From a checkpoint of a small model that answers yes/no questions on an image's attributes: fusion encoder layers 6.
Rows from block 3 of the fusion encoder of a small model that answers yes/no questions on an image's attributes, named by matrix and row number. Rows with one number belong to one neuron. Each number is 500 + 25 x the weight over its row's rms, rounded and kept within 0 to 999. All counts start at 0. Numbers have three digits each.
After each neuron's rows are labels from the 100 texts, of 14976, where the neuron reaches its highest value: "tokens" is the input token at the peak. Only what is clearly more common there than usual is listed. The data: procedural textures in two colours, tilted and lit.
# fc1: MLP up (fusion_encoder.blocks.3.mlp.fc1.weight, 768x192), inputs 0-95
# fc2: MLP down (fusion_encoder.blocks.3.mlp.fc2.weight, 192x768, transposed), outputs 0-95

fc1.382:462508529521507502510433499482488489463538473461483507481480493520525466529505503547496486510492450500490502504486514540485475471524505509494545499461493507538486534513445525511495505513498499490458511475509498483481517476482491522478518503520452552519507523471486487499490499540499497470
fc2.382:498485455479503542490532478523511489528482495527530467557518524496462555488483524470532529527500517496515468512492531494509482483499482489484472521503469495456496500476508463485534524430478500485536507519510497491553511516541475535514506483482542500522488468561492462473504477504533492520
tokens: "fine scale"; "grid"

fc1.187:483481484535484508493513483472452519491493493504534526424497459465508466516512532519488520508527497528511527497498496457521470484531517522502484499442462532457502487509522563505531469533486482522507516480536490520481469487520496502447474471547511549466457555506512535526484484533508557500
fc2.187:522531529472484506489508542488514510514466493498491513505505478499482484486492548478472509489493502477566551515519452469474513487504478499523548506512503511539490466496503486520523517479471462496540532505489526500545496456452519505535545488497497513512507479454528472534512474472512497512
tokens: "rays"; "spiral"; "cloudy"

fc1.503:463514475501450499535455459483521503503450507475491471418521485469479535492522507498478472509505456546493496483487545510490517528479504539528460502499460499498492503501482556491516427474485516508474485508499472515474490506483498520553447512524500478468480512513509511524522512482455509518
fc2.503:484522515457496527518508450495507477500504434550540525517494478539511486528481496487513515502514505471496541506518491471514528457519507480488532524458526524473540506457471474478489470503488494538516481494474467501528516465503506471496494532492504485534517491472470494543553544506532518459
tokens: "diamond"; "looped"; "spotted"; "grid"

fc1.270:516522469511485506537475500498499487444536493480500554499523474484496476505511523487524479497464534501515493472522514506477522568522493533461469505529498490465538513497519534497517455497482485460503515512527534532490469503533516486479455525506529540544480489518495489508454506544523463501
fc2.270:479527492546465482478543500517501477527468537498444467500506504518535489516496501498525508526503491473458497502525497492521530479476473500530520505461532491556487503496504501518476535531501560504478513478497453478490505465441517499515476457546487535480500497514538527485496507489455500488
tokens: "bubbly"; "brown"; "purple"

fc1.620:506497517515500486501515469488462525494510531525552471464503509512533540524469476534494509524468533458499481478508544497503498552523531508516500461474510504480436478496527520483501467494498496515482483504512503488493440513517489489530460507553555479497508547431451520526511516509474501483
fc2.620:493514495461503527535495508502539521483476478492470547539489500461515483488537538476530506499519503518496537510507517491497512513506494462503541501527541456500549520503492483495494501524482497502503500501542507507528537516494468511475517490444448527471497464531516499486502530486524496489
tokens: "bubbly"; "grey"; "furry"; "spiral"

fc1.528:555523504521498469517474501478492471513503523497512462505546489477510528512512487488502505500535452507507517510503476442530531542486479486470475499540485493483462467491537462480546468521525509505489491485487500491556469523507530469484505483499532463464544506483520513537568474507500485524
fc2.528:465486454485498487474462514444509484508545506514517538515477487491486481498505498504502470485527464461479497517507490482494463477479511480544527522509525495532536532561519467492501479496453482538521461526517476456458522521478488538536549507488488503495498529502495494474478476484503570511
tokens: "seen at a slant"

fc1.82:521528551531517523490532480509420530500510476467510467494480487472542476512529508463494457474534479519463512487513489473530494528519514514475494471470470517496495522502508510449494494560472468510488543463516456523484531511484482504459493520483450514482496491478516490504517529489504506486
fc2.82:479511464456505471503486538512537488554485518529470526517503501506472516476535470512524517518470463460518492505512505490507570476473469459546510494494536481537562498505496456498494482467476473475481493522503502478500505494498524516521508459493472526545487494477509511532525459524453481513
tokens: "rays"

fc1.280:516454508516501517487480535530508531523502496501504505532522523511465483465486509510471444539477534512506474483522573469520501462473514499462442476484494547496499539525507512500467510508429526506480525506532482489492456468505498494516464491503499496509515469469543493522524529517471508476
fc2.280:479534524521530501465526523489514495492492513533514509475465477536509507497502544491470563491498479507533512518471465541523486534552512517525509582544506461524526497498508506509538526470522455483524501469491468480539548500498539515497466533494451487482501531495448519503470503504506520540
tokens: "diamond"; "cloudy"

fc1.87:480493557510513484506499522527537515489546534531488510565476548516489505457507462520542498510502473489485470500496472514537532522455518471501520493492487529516481466492526512501497505483472517536507534465510533506447490443478477510484516527504490531487495484450467459489488468546507538524
fc2.87:516489487482480492513507497483472548523494485509525476485526505514486523525497502471446472515532528552540504488488493472477447469501499535461471494505499464468529525514473460498542458464469491487473471530460468509531497513488480505497452517462538486516491473507525513448496533501480457445
tokens: "white"; "pink"; "purple"

fc1.312:486511511497492483519503446552498435547509511480494476482507480472514455473457442471517497528508482476475468499517463454543505487487531519529515485488486486526529505519487494524436467459476461526495475489477510444507517482517474499471511483490486486490508510487482499503463484478492484478
fc2.312:456496490492541518458498534456481530440467473547514545518518497513468503494481539511444504515485487482460540508469523539542513514509485469467503521537480498467511520524506494480513537524494505467497534506516477491507451517477474530539511500490500512502498482500541535488541481487539508509
tokens: "seen at a slant"; "looped"

fc1.109:473516487510518512429479498493481517507502552532470474536462447502498478537476485468495476490491480490481499545526481512532487525466535512521476493447511497471507495491509539504494480493523528504499528491490476497525513472503507539482547505514504524485500544445546508530528540502499441499
fc2.109:526488508467512465547478509515480449533514499493492509499538504520500508489499470513478484528522510538485501476525479486500496471510485492498535501518515511509539460490467499485510482516472507491506509517498539478564486534509507524488503516450504508504538506538491514499535509527455467525
tokens: "fine scale"; "marbled"

fc1.453:482526516531486490522492497506550493525542461523498474498546519498511523506484498489424516496532512517532531450510526510522539507534485561507471523508525506524545480525464483482478470511465511494505499554545490494508512493504514463510515480513468501509502495536505493503521489497534499509
fc2.453:499503462479489522520511490499477492510448475475481512507466494480527506473539500527522456452530495499499504537520473558493470557450490519521481492513496522509472521561485478517554531494520506502493534468500485497536540535519465503451488513505506498497511480486536494501553482476511529496
tokens: "bubbly"; "labyrinth"; "zigzag"; "camouflage"

fc1.101:485513478513524511471535477458517485490458465476500491480514496481516480504477501476471513468550509488501515528501507458537476493484467462497463470507469508525515503487494506472509454520503519476496517496511468469476467478512512478508442490469531503465496478502538497522505509526519497508
fc2.101:495496522480502539510474489540520508505545479537489462529536495507449494511530489516516442511480513503429486496494538476494491479509538515469518531520476504479492475490479491458504508454490479482523503518490516540462521486481518526477533527522482532554494529483457476538485503497500480510
tokens: "bubbly"; "coarse scale"

fc1.591:484506496481553486461530483536515502515504511473489556505492485511514503471546471482455496543506550453481454488487499523493511527494521492478482478503490445519471510463493499496571513477483477486514491488487504460493524500429515478471534487461514510484503522466503521507471466511487484512
fc2.591:511476481496456456473450506471482484471470455547474458495494504545501499530478495524484456504507488526534500518541462489523462432475500516512552541470500526466491509542476502480503472536503540541456503471502485494498508419537509515527504513511499481493510484505474489456526535511510511481
tokens: "spotted"; "speckled"; "labyrinth"; "wood"

fc1.193:543554534524481480514526509487485488496528462475496516489436478487533497446474524484495474518486515529538482479482539540507483543503472511503481501440498485470487462518456475489477439508472496489531490476491509525485549519534481481493481507458483517530535536553497515497503473459502551496
fc2.193:462484518457447515528464474525509525529459502530474483502503540489519512547534520478506485492486524498514473533500456459489507531512514491504509508536480501518509495493533496516517514506484473499458522509501462488498479491481533534545513488545463506484497474454506497507495503532526418506
tokens: "seen at a slant"; "crumpled"

fc1.610:472540525497500503486514478482491554483490517510476505516491499499474520484535476493477485537459512464536508499482490532497548496474509525508486460538491493517488535518496454451503534513495507510474504524494484505529498473486517517497517478550541524520484542493523460473519469513486492528
fc2.610:552508488487496511506511530519496475496506513499505493482523517522507505540479496441519507497526500520488482488498539470482453470527528449538517500462499489463515477462507547506477469521504473510506496519538478493492549532527498458500497495478481517500510471498515548572515503495507493482
tokens: "white"; "yellow"; "grey"; "purple"

fc1.22:512537482482524539472490500491464491496468461530516482524507512458510486538545481477477481500498510515506470495452493499471502435496504507489473520497472502474476544526519580503511496541486519500488505476508467488476531469533494477446491455504491472518501500523468511497507496492503517476
fc2.22:518459496531485469543462510516500471476489485524478552482509495482492478522482530504509512521510489454474501441503519497530473530515509497497480514492513518539479510467496530531515501487535466466515514545484489524475504513470547522478431494539463525431514503510524501479480517513516507551
tokens: "spotted"; "plaid"; "dotted"; "checkered"

fc1.149:490482483505475472482463483486467482464494468490513486486522483527521521489496516506539497493541514530496481476497461480499486491532547470491542524498421538560485506476513437490508467473502551498500514471475480460493504434551570538481510528472499492476508482494475478480522497451486494463
fc2.149:488523521505455507494522503520507517515523506470526481498497549477466467537531528562463514479468535449492468493498459527527511483469507470498487449486549529484517461506506515513541522514510466477543570539521533475483482519521448489542477507469503496533501523509547479527477521507491516483
tokens: "seen at a slant"; "crumpled"

fc1.9:517457482474488489493469546491439508486497480514451540530484500538488499507512508509478444480548483483548509538468436508523507427517481506485521487491523534497552507538487461512505478530529480491526508518482499505533496513541485517505495447497482450465532473540510520514500502479546476530
fc2.9:525475482502490496482480488464497499528508510508540432487513512461513533470461494464537480509465495441495493492524523514526473546507535565500483452503532479509502459470491483479489483452447513474535467462495523512527538512472455522476473548513480516514510515453493489516506499507515528460
tokens: "fine scale"

fc1.765:499519512473497474551487536468507480480518497488513515440515497500512553489501542520500507492516443481534537509535470494480514503554458501519467523484457453466544448461490519510535516536516503550531482462489505479535487508474473492500443483538488500486496509487513547506478502501469510533
fc2.765:504493512515485560455495503470506504494506469518550460536513483471525488517510492473522492494502521525463458493465526498502524496465499521468526480479501540464497515507499505490506499478454498535509505505488490503498524534539532517492568534502515514470506484508489534512542472463533499487
tokens: "diamond"; "cracked"; "grid"

fc1.147:514496510510502512516523555458517518478478475523503526522498525514503519481532446473485508457518571505542531528489482496493506480473495508473527438444493496468530544503496479480481497511460499500506479493503436539520446502502451459512497499489532477519487497510458528500479468455516479534
fc2.147:477469478468514471555527519550525489508463491534529467498504504520483493473493513504518476489533475491472500497529526502456500487484488470475487568543481483498494497445504490512506491513464512479505464494470518554459564503446533487485521529480506533490500484530473481474518498507501463516
tokens: "bubbly"

fc1.40:510482522521502496496514541483457463522517523534483502527515507476471464465519515460519515551502525525482503485441532498521481508517505496503498463479508513520533488554454490505502437496477497516518501465499486503551518508496487470458554526491490556508487514505519478483519509489471549526
fc2.40:485500527498461535510505497543556474512525492506501510477489487537514519510531455487513518462474464476548485518511452515471540495506524515517486480507503492513500503428539490508490495492520458512455510513491519504490469480477501536551457484511490454490472504513476490537461512524514488507
tokens: "seen at a slant"

fc1.104:515476507495560520495482466573519485504498521529477528515488480514539499500469495435489473528516543550508468494503490496469526488509554494492491457474526493477512540492487454521539482530475459508464455471470480494526491485527481492459499499436498461509522521500500487503510541500522467500
fc2.104:491497530513484486486520499437501545472472522517524457486537530506540506492485499543526523495471463454536490501503478489463466467520449520506502527554518498467489504528519494501513481467473496490534506496524585567449541535525526516526491478555474490501499488489515506493514452521488463496
tokens: "bubbly"; "scaly"; "brick"; "triangles"

fc1.374:508474508476501451512481496510476545509500487550503523490537487462495470480487549505446497483504514458508501494515557474528506466522494520504493503510497479498512489510534478528506462523455503534517529453489494509497450533468488476545509468483477509483518491443531464483506456504518508518
fc2.374:474452485511480519488509508506506505484445503520529482551478510538495503483494470485549501546488470479472488507461460543472477501483505480506549500511475519515511498508450482499484535518506490445453459510520491484492521473542468511469509484505505481498478537522487493491469533515534516475
tokens: "fine scale"; "seen at a slant"; "green"; "triangles"

fc1.256:482462506510492557507484481434509477501522506523526476513529500492472504483497500476480514519474506504515524478541515502501504470534514481448484495506521481526486492487445529492482493496473556516507516515522450490509515471530523436478494524504487495519473451550500468527487548505544465510
fc2.256:508488483473466458512531531536469470480502511502452499509527476507513508542502513494501484478487508486536500563522451473446489500501508554500517513517495505470487482491510453542536518504528513483444519501530517546495494478517507543503508460527502477480537516496514536527466470490489508544
tokens: "bubbly"

fc1.661:473473501554499512550498487529499492521499481484499483492475463509476514519502552503489544481477500484469495503532486498535560496517469502456498521493494457506495514500489504508467480560471501476525516523516518514507510476497452475476465485479489536518510520486494495527486527472539477502
fc2.661:541551562482497525453553491502475499489523504516494517522498495501531475494512465450504505468482537551567464521511528507526471501533518508528491500535486515496500516502515498533531512520516440468489464478536506497483497517506527510511537495499443502461502444492511503518478464537477524446
tokens: "white"; "yellow"; "teal"; "red"

fc1.609:496468497531503481522517499536509490527481474504464479518496491484480460519469486500480439525519517474482478477523502521509466474519482495467473536496516510524487475486477455505541473505522508510476517495477486521452495427565500492520504440510469528506501514503507496475508465493499533483
fc2.609:516475502476483528477426506514475551459492481508539516513506486522515573496494505499490533494507506516542537513466459494513535496490523549486553506509526540498542488513495495480463539504542515450523516494472499481501472513513478481535469550495512521545521501503505504509507475526483499452
tokens: "fine scale"; "coarse scale"